config.yaml
arch: "unet"
model: "class-conditioned image diffusion model"
dataset: "reaction-diffusion patterns (Gray-Scott)"
train_examples: 95000
image_size: 48
horizontal_flip: true
conditioning: "class"
objective: "epsilon"
cond_dim: 128
targets: ["palette"]
num_classes: 7
cond_dropout: 0.1
norm: "groupnorm"
hidden_act: "silu"
weight_standardization: false
pixel_unshuffle: 2
widths: [48, 96, 192]
blocks_per_level: 2
scale_shift_norm: true
attention: true
upsampling: "pixel_shuffle"
init: "small_normal"
residual_init: "scaled_by_depth"
optimizer: "soap"
beta2: 0.999
learning_rate: 0.0016
beta1: 0.9
shampoo_beta: 0.999
eps: 1e-08
precondition_frequency: 32
max_precond_dim: 1536
merge_dims: false
one_sided: false
adamw_lr_other_params: 0.00081
max_grad_norm: 0.5
max_steps: 6700
batch_size: 384
epochs: 27.1
lr_schedule: "cosine"
final_lr_fraction: 0.1
warmup_steps: 670
weight_decay: 0.1
adamw_weight_decay_other_params: 0.05
Rows from block 6, named by matrix and row number. Rows with one number belong to one attention dimension. Each number is 200 + 40 x the weight over the matrix's rms, rounded and kept within 0 to 999. All counts start at 0.
# q: attention query, key and value (stacked) (model.mid.1.attn.qkv.weight, 576x192, the q third), inputs 0-63
# k: attention query, key and value (stacked) (model.mid.1.attn.qkv.weight, 576x192, the k third), inputs 0-63
q.152,245,223,240,176,233,171,142,185,240,278,173,200,267,175,253,113,233,175,206,126,193,279,216,230,208,137,188,201,150,165,238,208,163,252,279,170,174,160,159,186,181,174,227,174,131,256,255,224,228,260,208,200,249,259,116,121,149,182,233,203,168,114,271,284
q.153,208,162,125,189,264,234,155,194,113,217,214,85,97,159,183,221,192,127,195,195,250,302,246,245,288,217,178,164,241,132,242,171,187,189,177,178,190,275,162,201,145,251,199,168,200,198,225,203,271,188,138,208,162,279,176,147,175,246,208,203,163,146,218,201
q.154,206,142,92,215,268,199,196,210,250,202,203,169,148,183,219,214,190,204,165,213,188,151,310,168,276,246,181,207,169,174,166,167,273,213,134,210,236,249,216,149,193,233,175,171,172,137,201,231,276,142,169,253,253,313,184,165,165,217,215,227,210,135,210,174
q.155,181,217,124,247,175,234,207,122,208,242,183,200,170,202,174,144,192,222,267,180,300,170,255,220,162,184,229,174,132,272,214,202,223,185,224,223,158,134,196,223,205,199,218,214,265,199,203,184,169,124,225,217,229,181,145,247,178,207,249,160,222,212,225,195
q.156,183,278,223,183,302,232,185,228,163,205,130,145,233,130,214,192,166,196,232,120,217,187,155,184,225,201,159,180,192,231,159,243,190,155,218,163,140,160,231,184,167,192,155,198,282,169,141,182,147,169,137,191,196,166,331,173,137,136,221,162,215,154,186,253
q.157,118,133,153,180,331,180,247,188,196,175,157,97,187,237,202,152,238,196,212,217,204,166,170,213,186,197,235,207,187,162,189,235,242,238,201,177,235,197,231,245,214,189,155,208,210,178,236,230,210,210,244,216,239,198,207,161,246,303,198,232,185,254,212,177
q.158,224,282,201,226,270,239,229,225,211,174,284,159,249,225,260,216,141,205,212,246,200,139,173,210,214,219,183,142,244,237,203,223,206,132,196,214,173,210,201,158,200,174,195,177,159,171,182,259,186,85,190,166,224,169,145,217,180,180,189,225,177,255,192,267
q.159,156,237,154,184,173,170,202,278,134,229,230,292,198,196,157,214,263,181,168,130,263,196,178,184,159,218,246,135,180,253,176,230,180,213,274,247,239,181,183,209,195,220,293,187,161,260,195,168,210,174,215,161,202,191,188,175,210,176,180,189,218,223,265,119
q.160,232,221,227,141,155,116,297,123,255,168,253,199,196,182,187,135,230,194,174,165,169,242,220,209,194,182,206,194,143,278,256,82,219,230,211,144,167,244,178,238,205,271,296,120,73,95,230,215,136,180,216,141,168,260,198,126,177,240,152,215,155,146,233,198
q.161,197,174,185,210,105,260,238,185,265,133,231,205,157,193,245,257,241,254,179,328,232,144,244,271,231,281,225,198,169,235,219,195,176,193,214,196,239,178,209,225,177,207,228,205,162,187,270,163,161,158,200,214,211,173,231,220,272,164,192,226,225,232,211,152
q.162,184,235,132,195,294,244,89,280,178,228,262,235,186,233,266,180,105,208,228,135,239,204,243,187,218,317,192,164,284,186,239,196,209,207,198,231,98,127,210,164,185,248,81,179,171,149,223,144,204,177,243,209,209,200,206,179,221,217,209,230,174,197,209,265
q.163,146,225,275,244,227,261,155,144,213,169,193,175,219,222,184,154,230,173,205,180,230,212,143,204,205,175,229,185,192,237,294,201,247,236,166,189,181,254,156,192,210,261,225,220,136,181,195,202,203,181,158,168,173,196,164,202,232,229,216,172,250,153,157,240
q.164,111,189,193,137,229,218,159,247,159,211,250,244,159,265,177,253,184,230,198,185,199,199,178,251,287,192,224,112,231,217,236,234,132,280,245,189,206,247,208,165,205,243,139,214,242,193,216,156,261,145,182,236,230,193,234,255,191,200,217,222,156,174,217,143
q.165,164,176,239,263,251,173,124,186,260,236,222,162,137,185,129,139,206,187,144,170,179,174,246,138,295,84,178,193,165,167,208,215,192,228,183,225,187,257,262,233,202,198,213,152,210,201,177,248,212,191,165,194,232,239,229,218,114,224,173,198,187,222,188,170
q.166,169,145,163,166,244,232,192,191,203,159,272,150,257,254,181,183,128,218,136,220,164,150,214,140,219,208,220,188,206,182,247,227,209,187,179,169,166,223,203,234,222,223,217,172,182,189,189,207,189,205,180,180,165,254,212,250,216,208,186,163,226,148,203,189
q.167,231,166,241,244,217,214,193,166,206,208,170,201,232,170,255,174,221,196,259,131,221,274,171,275,192,190,175,304,198,158,170,181,207,204,247,161,180,262,156,184,252,132,163,162,229,205,166,203,197,207,243,177,216,180,154,172,226,174,209,220,218,183,259,230
q.168,212,255,182,197,185,262,250,213,168,179,205,221,186,260,169,146,191,255,187,226,221,231,207,244,242,196,254,200,190,234,172,258,198,164,200,188,183,171,184,184,169,225,251,177,186,212,242,251,190,189,248,232,188,138,207,224,239,176,206,151,210,168,195,214
q.169,201,207,209,161,182,206,150,247,204,178,208,211,236,233,155,252,131,204,116,153,246,168,171,212,238,179,246,226,166,181,272,237,136,194,213,193,247,158,201,181,196,211,243,223,217,199,147,202,252,198,209,164,240,188,238,237,220,188,173,202,219,228,266,130
q.170,137,192,158,285,187,260,220,221,186,187,200,227,228,211,253,203,213,162,196,159,185,137,198,156,157,170,197,237,159,230,187,166,292,182,190,159,201,199,234,147,211,216,152,191,123,163,275,240,211,220,238,184,220,147,206,180,188,245,214,134,201,231,219,198
q.171,183,227,215,260,193,201,187,201,225,190,201,200,212,272,198,139,245,160,250,135,133,213,221,148,218,182,169,225,139,220,209,125,201,207,156,163,191,211,256,232,166,152,240,155,171,213,210,221,176,152,210,218,189,259,190,132,197,226,207,200,176,166,151,242
q.172,208,211,240,185,200,290,170,169,237,232,175,128,184,295,211,118,246,150,185,240,186,245,202,161,229,225,155,213,155,238,225,174,184,230,194,279,281,227,226,229,234,210,230,159,227,173,186,200,167,181,156,153,245,205,123,234,210,180,232,205,183,192,204,150
q.173,118,187,155,219,254,223,213,189,178,212,198,201,199,261,207,202,187,211,211,165,190,166,195,159,184,250,225,222,189,219,183,217,178,271,163,230,209,238,173,215,131,265,194,157,304,211,172,214,170,237,198,200,114,161,272,227,149,153,229,177,149,247,208,166
q.174,232,240,173,199,157,193,245,181,129,221,226,270,215,214,139,195,169,264,172,178,170,269,153,243,204,230,218,268,179,201,157,214,191,165,150,216,152,158,221,217,146,205,228,156,104,260,281,189,221,168,237,197,167,183,168,205,268,242,116,199,254,136,196,192
k.152,192,218,155,141,158,169,217,144,187,178,201,208,165,177,183,175,194,189,215,173,156,172,229,130,213,230,220,223,194,207,254,284,193,161,194,221,285,205,241,237,208,173,219,192,162,191,179,183,213,216,223,162,229,233,183,203,272,182,206,263,211,203,195,203
k.153,179,195,235,215,195,175,199,138,153,224,175,234,175,201,186,119,233,200,270,200,221,234,154,294,196,228,251,150,208,171,175,204,207,217,210,178,211,296,184,281,165,233,162,195,151,211,216,198,192,171,194,247,143,167,139,245,166,182,261,216,257,180,196,174
k.154,173,273,168,177,252,228,239,173,257,74,252,223,266,198,227,198,263,166,221,159,163,238,189,158,190,150,147,250,181,234,177,225,242,281,221,189,116,248,93,125,281,247,239,267,160,186,217,265,193,171,270,255,204,216,174,229,141,220,216,196,194,156,237,209
k.155,206,174,184,105,255,210,249,207,273,192,255,189,244,144,171,204,130,176,268,181,266,202,274,166,252,157,247,225,164,166,166,208,262,241,216,144,260,224,231,182,194,176,176,147,214,210,210,136,197,198,198,172,180,197,277,291,130,259,211,215,129,180,196,123
k.156,155,177,249,153,239,138,181,222,203,311,167,255,152,170,243,210,247,259,246,123,233,244,147,146,297,208,237,255,167,176,106,192,177,185,230,197,199,258,153,210,230,185,180,231,240,192,218,185,124,224,238,193,139,172,169,144,267,178,193,182,208,138,177,219
k.157,202,84,248,199,227,310,213,165,189,166,169,142,206,215,286,198,108,219,128,218,195,143,157,251,179,150,152,228,283,185,273,184,264,215,178,229,200,111,226,165,268,217,281,190,189,176,150,136,242,188,222,235,223,155,286,143,160,352,170,190,284,204,157,218
k.158,160,282,170,190,259,202,225,172,232,218,236,236,226,179,223,240,213,259,238,247,171,237,175,198,223,157,214,124,207,213,237,128,212,190,172,187,248,297,262,186,157,213,229,179,137,192,254,224,177,164,215,145,208,177,202,186,227,196,214,112,138,230,215,224
k.159,213,166,170,246,143,252,257,143,174,201,203,211,129,245,208,212,160,219,109,239,193,169,171,183,165,221,114,137,208,233,249,221,189,171,215,263,223,171,226,197,220,203,290,107,184,236,151,153,229,142,197,218,230,196,243,196,193,194,163,201,174,200,225,226
k.160,238,213,205,240,237,201,177,153,248,232,232,191,234,206,140,240,208,252,194,186,202,248,233,174,211,190,179,194,212,281,138,133,178,193,215,172,151,193,227,207,270,245,218,87,194,141,188,207,149,268,116,219,182,315,219,139,227,194,114,287,242,191,201,276
k.161,216,291,141,244,135,181,270,235,195,203,217,216,253,176,226,176,214,199,222,230,202,113,210,195,211,182,156,162,139,224,272,191,162,228,223,106,237,174,237,201,195,205,218,222,228,178,146,205,174,228,223,121,207,206,209,143,174,232,159,233,273,203,202,207
k.162,208,230,194,162,176,185,140,232,234,196,262,193,128,199,248,242,247,179,301,212,192,173,199,261,175,137,259,207,264,236,236,118,254,160,199,269,115,204,239,191,196,158,207,226,196,221,237,209,259,143,243,202,180,181,122,207,174,234,146,259,202,209,199,208
k.163,239,190,271,285,212,213,192,122,262,170,146,217,231,154,192,202,233,176,240,186,247,286,217,275,208,218,223,174,122,209,177,175,215,178,180,145,189,198,220,161,209,161,159,137,197,204,133,227,265,241,169,197,239,220,202,210,249,242,178,233,192,205,226,227
k.164,209,236,189,169,228,261,212,165,180,220,236,239,189,149,125,161,194,180,119,244,230,208,193,294,214,211,173,205,187,197,209,193,204,223,179,211,164,201,156,198,188,198,155,186,184,192,230,248,178,154,200,185,182,223,247,269,195,244,175,198,201,249,224,195
k.165,168,254,260,264,186,224,140,154,302,160,180,158,161,182,188,136,172,231,195,254,199,243,303,242,235,150,188,226,146,174,120,281,240,149,240,144,274,204,191,158,123,176,205,232,163,124,149,180,186,166,211,225,142,270,94,312,170,254,257,230,201,220,162,222
k.166,174,197,229,199,230,187,291,115,187,228,234,204,146,174,253,81,198,160,226,178,216,196,149,192,175,210,129,256,124,168,189,215,215,154,153,212,239,138,226,241,171,190,208,162,167,158,223,238,247,180,195,145,188,275,195,194,102,229,198,158,183,192,185,181
k.167,243,167,160,226,167,173,216,160,259,236,185,215,184,167,153,217,143,108,272,149,197,218,176,269,226,152,250,256,126,217,170,205,215,219,249,166,115,209,214,230,191,226,175,229,226,134,128,198,228,175,139,187,220,184,223,228,227,132,192,210,202,227,232,226
k.168,230,175,248,233,226,290,150,256,182,212,209,112,251,222,230,175,220,236,170,200,154,181,216,231,217,178,208,202,185,214,230,201,164,327,176,170,182,115,219,194,192,218,156,197,142,165,140,170,130,260,191,155,153,98,229,181,195,198,199,223,284,174,177,255
k.169,177,267,147,168,153,247,204,224,202,101,193,192,242,178,251,189,192,181,287,132,197,186,210,152,173,206,204,234,232,277,235,178,192,107,226,225,158,277,211,232,283,202,182,185,212,244,153,217,288,108,165,161,217,237,186,208,218,179,218,212,212,278,208,177
k.170,183,182,169,311,244,225,213,217,257,182,202,212,213,154,233,215,216,207,205,221,215,257,151,151,179,199,178,213,208,201,149,163,174,232,253,157,168,247,210,206,209,276,181,139,246,186,227,226,277,220,172,209,198,205,225,203,199,162,209,167,211,190,194,205
k.171,207,132,222,261,225,267,171,192,180,246,169,214,223,266,165,160,243,215,166,175,242,234,257,151,190,205,214,148,119,202,198,200,202,190,168,179,177,230,145,195,225,165,177,139,137,203,146,175,120,219,171,216,295,186,232,196,200,208,249,179,196,137,208,204
k.172,190,212,261,199,195,164,148,181,254,232,220,219,213,193,179,219,256,237,197,203,192,274,281,130,288,220,199,126,159,185,215,202,134,181,262,201,325,194,296,161,274,207,232,129,222,214,101,210,153,237,131,125,165,238,205,273,210,244,298,165,220,159,187,181
k.173,199,279,156,173,166,108,283,260,192,147,197,188,179,214,172,252,183,243,200,150,163,204,223,195,213,196,169,165,246,273,197,228,185,233,225,189,248,237,187,188,138,194,94,124,291,244,200,159,212,149,157,185,140,152,201,289,149,288,167,235,179,222,218,167
k.174,200,222,263,255,214,226,148,168,177,174,227,220,218,265,202,221,186,201,162,237,206,269,237,250,123,188,169,189,257,260,176,197,191,139,165,212,142,168,169,158,210,195,163,165,164,195,303,208,154,165,203,166,165,174,210,245,205,207,233,209,214,205,133,155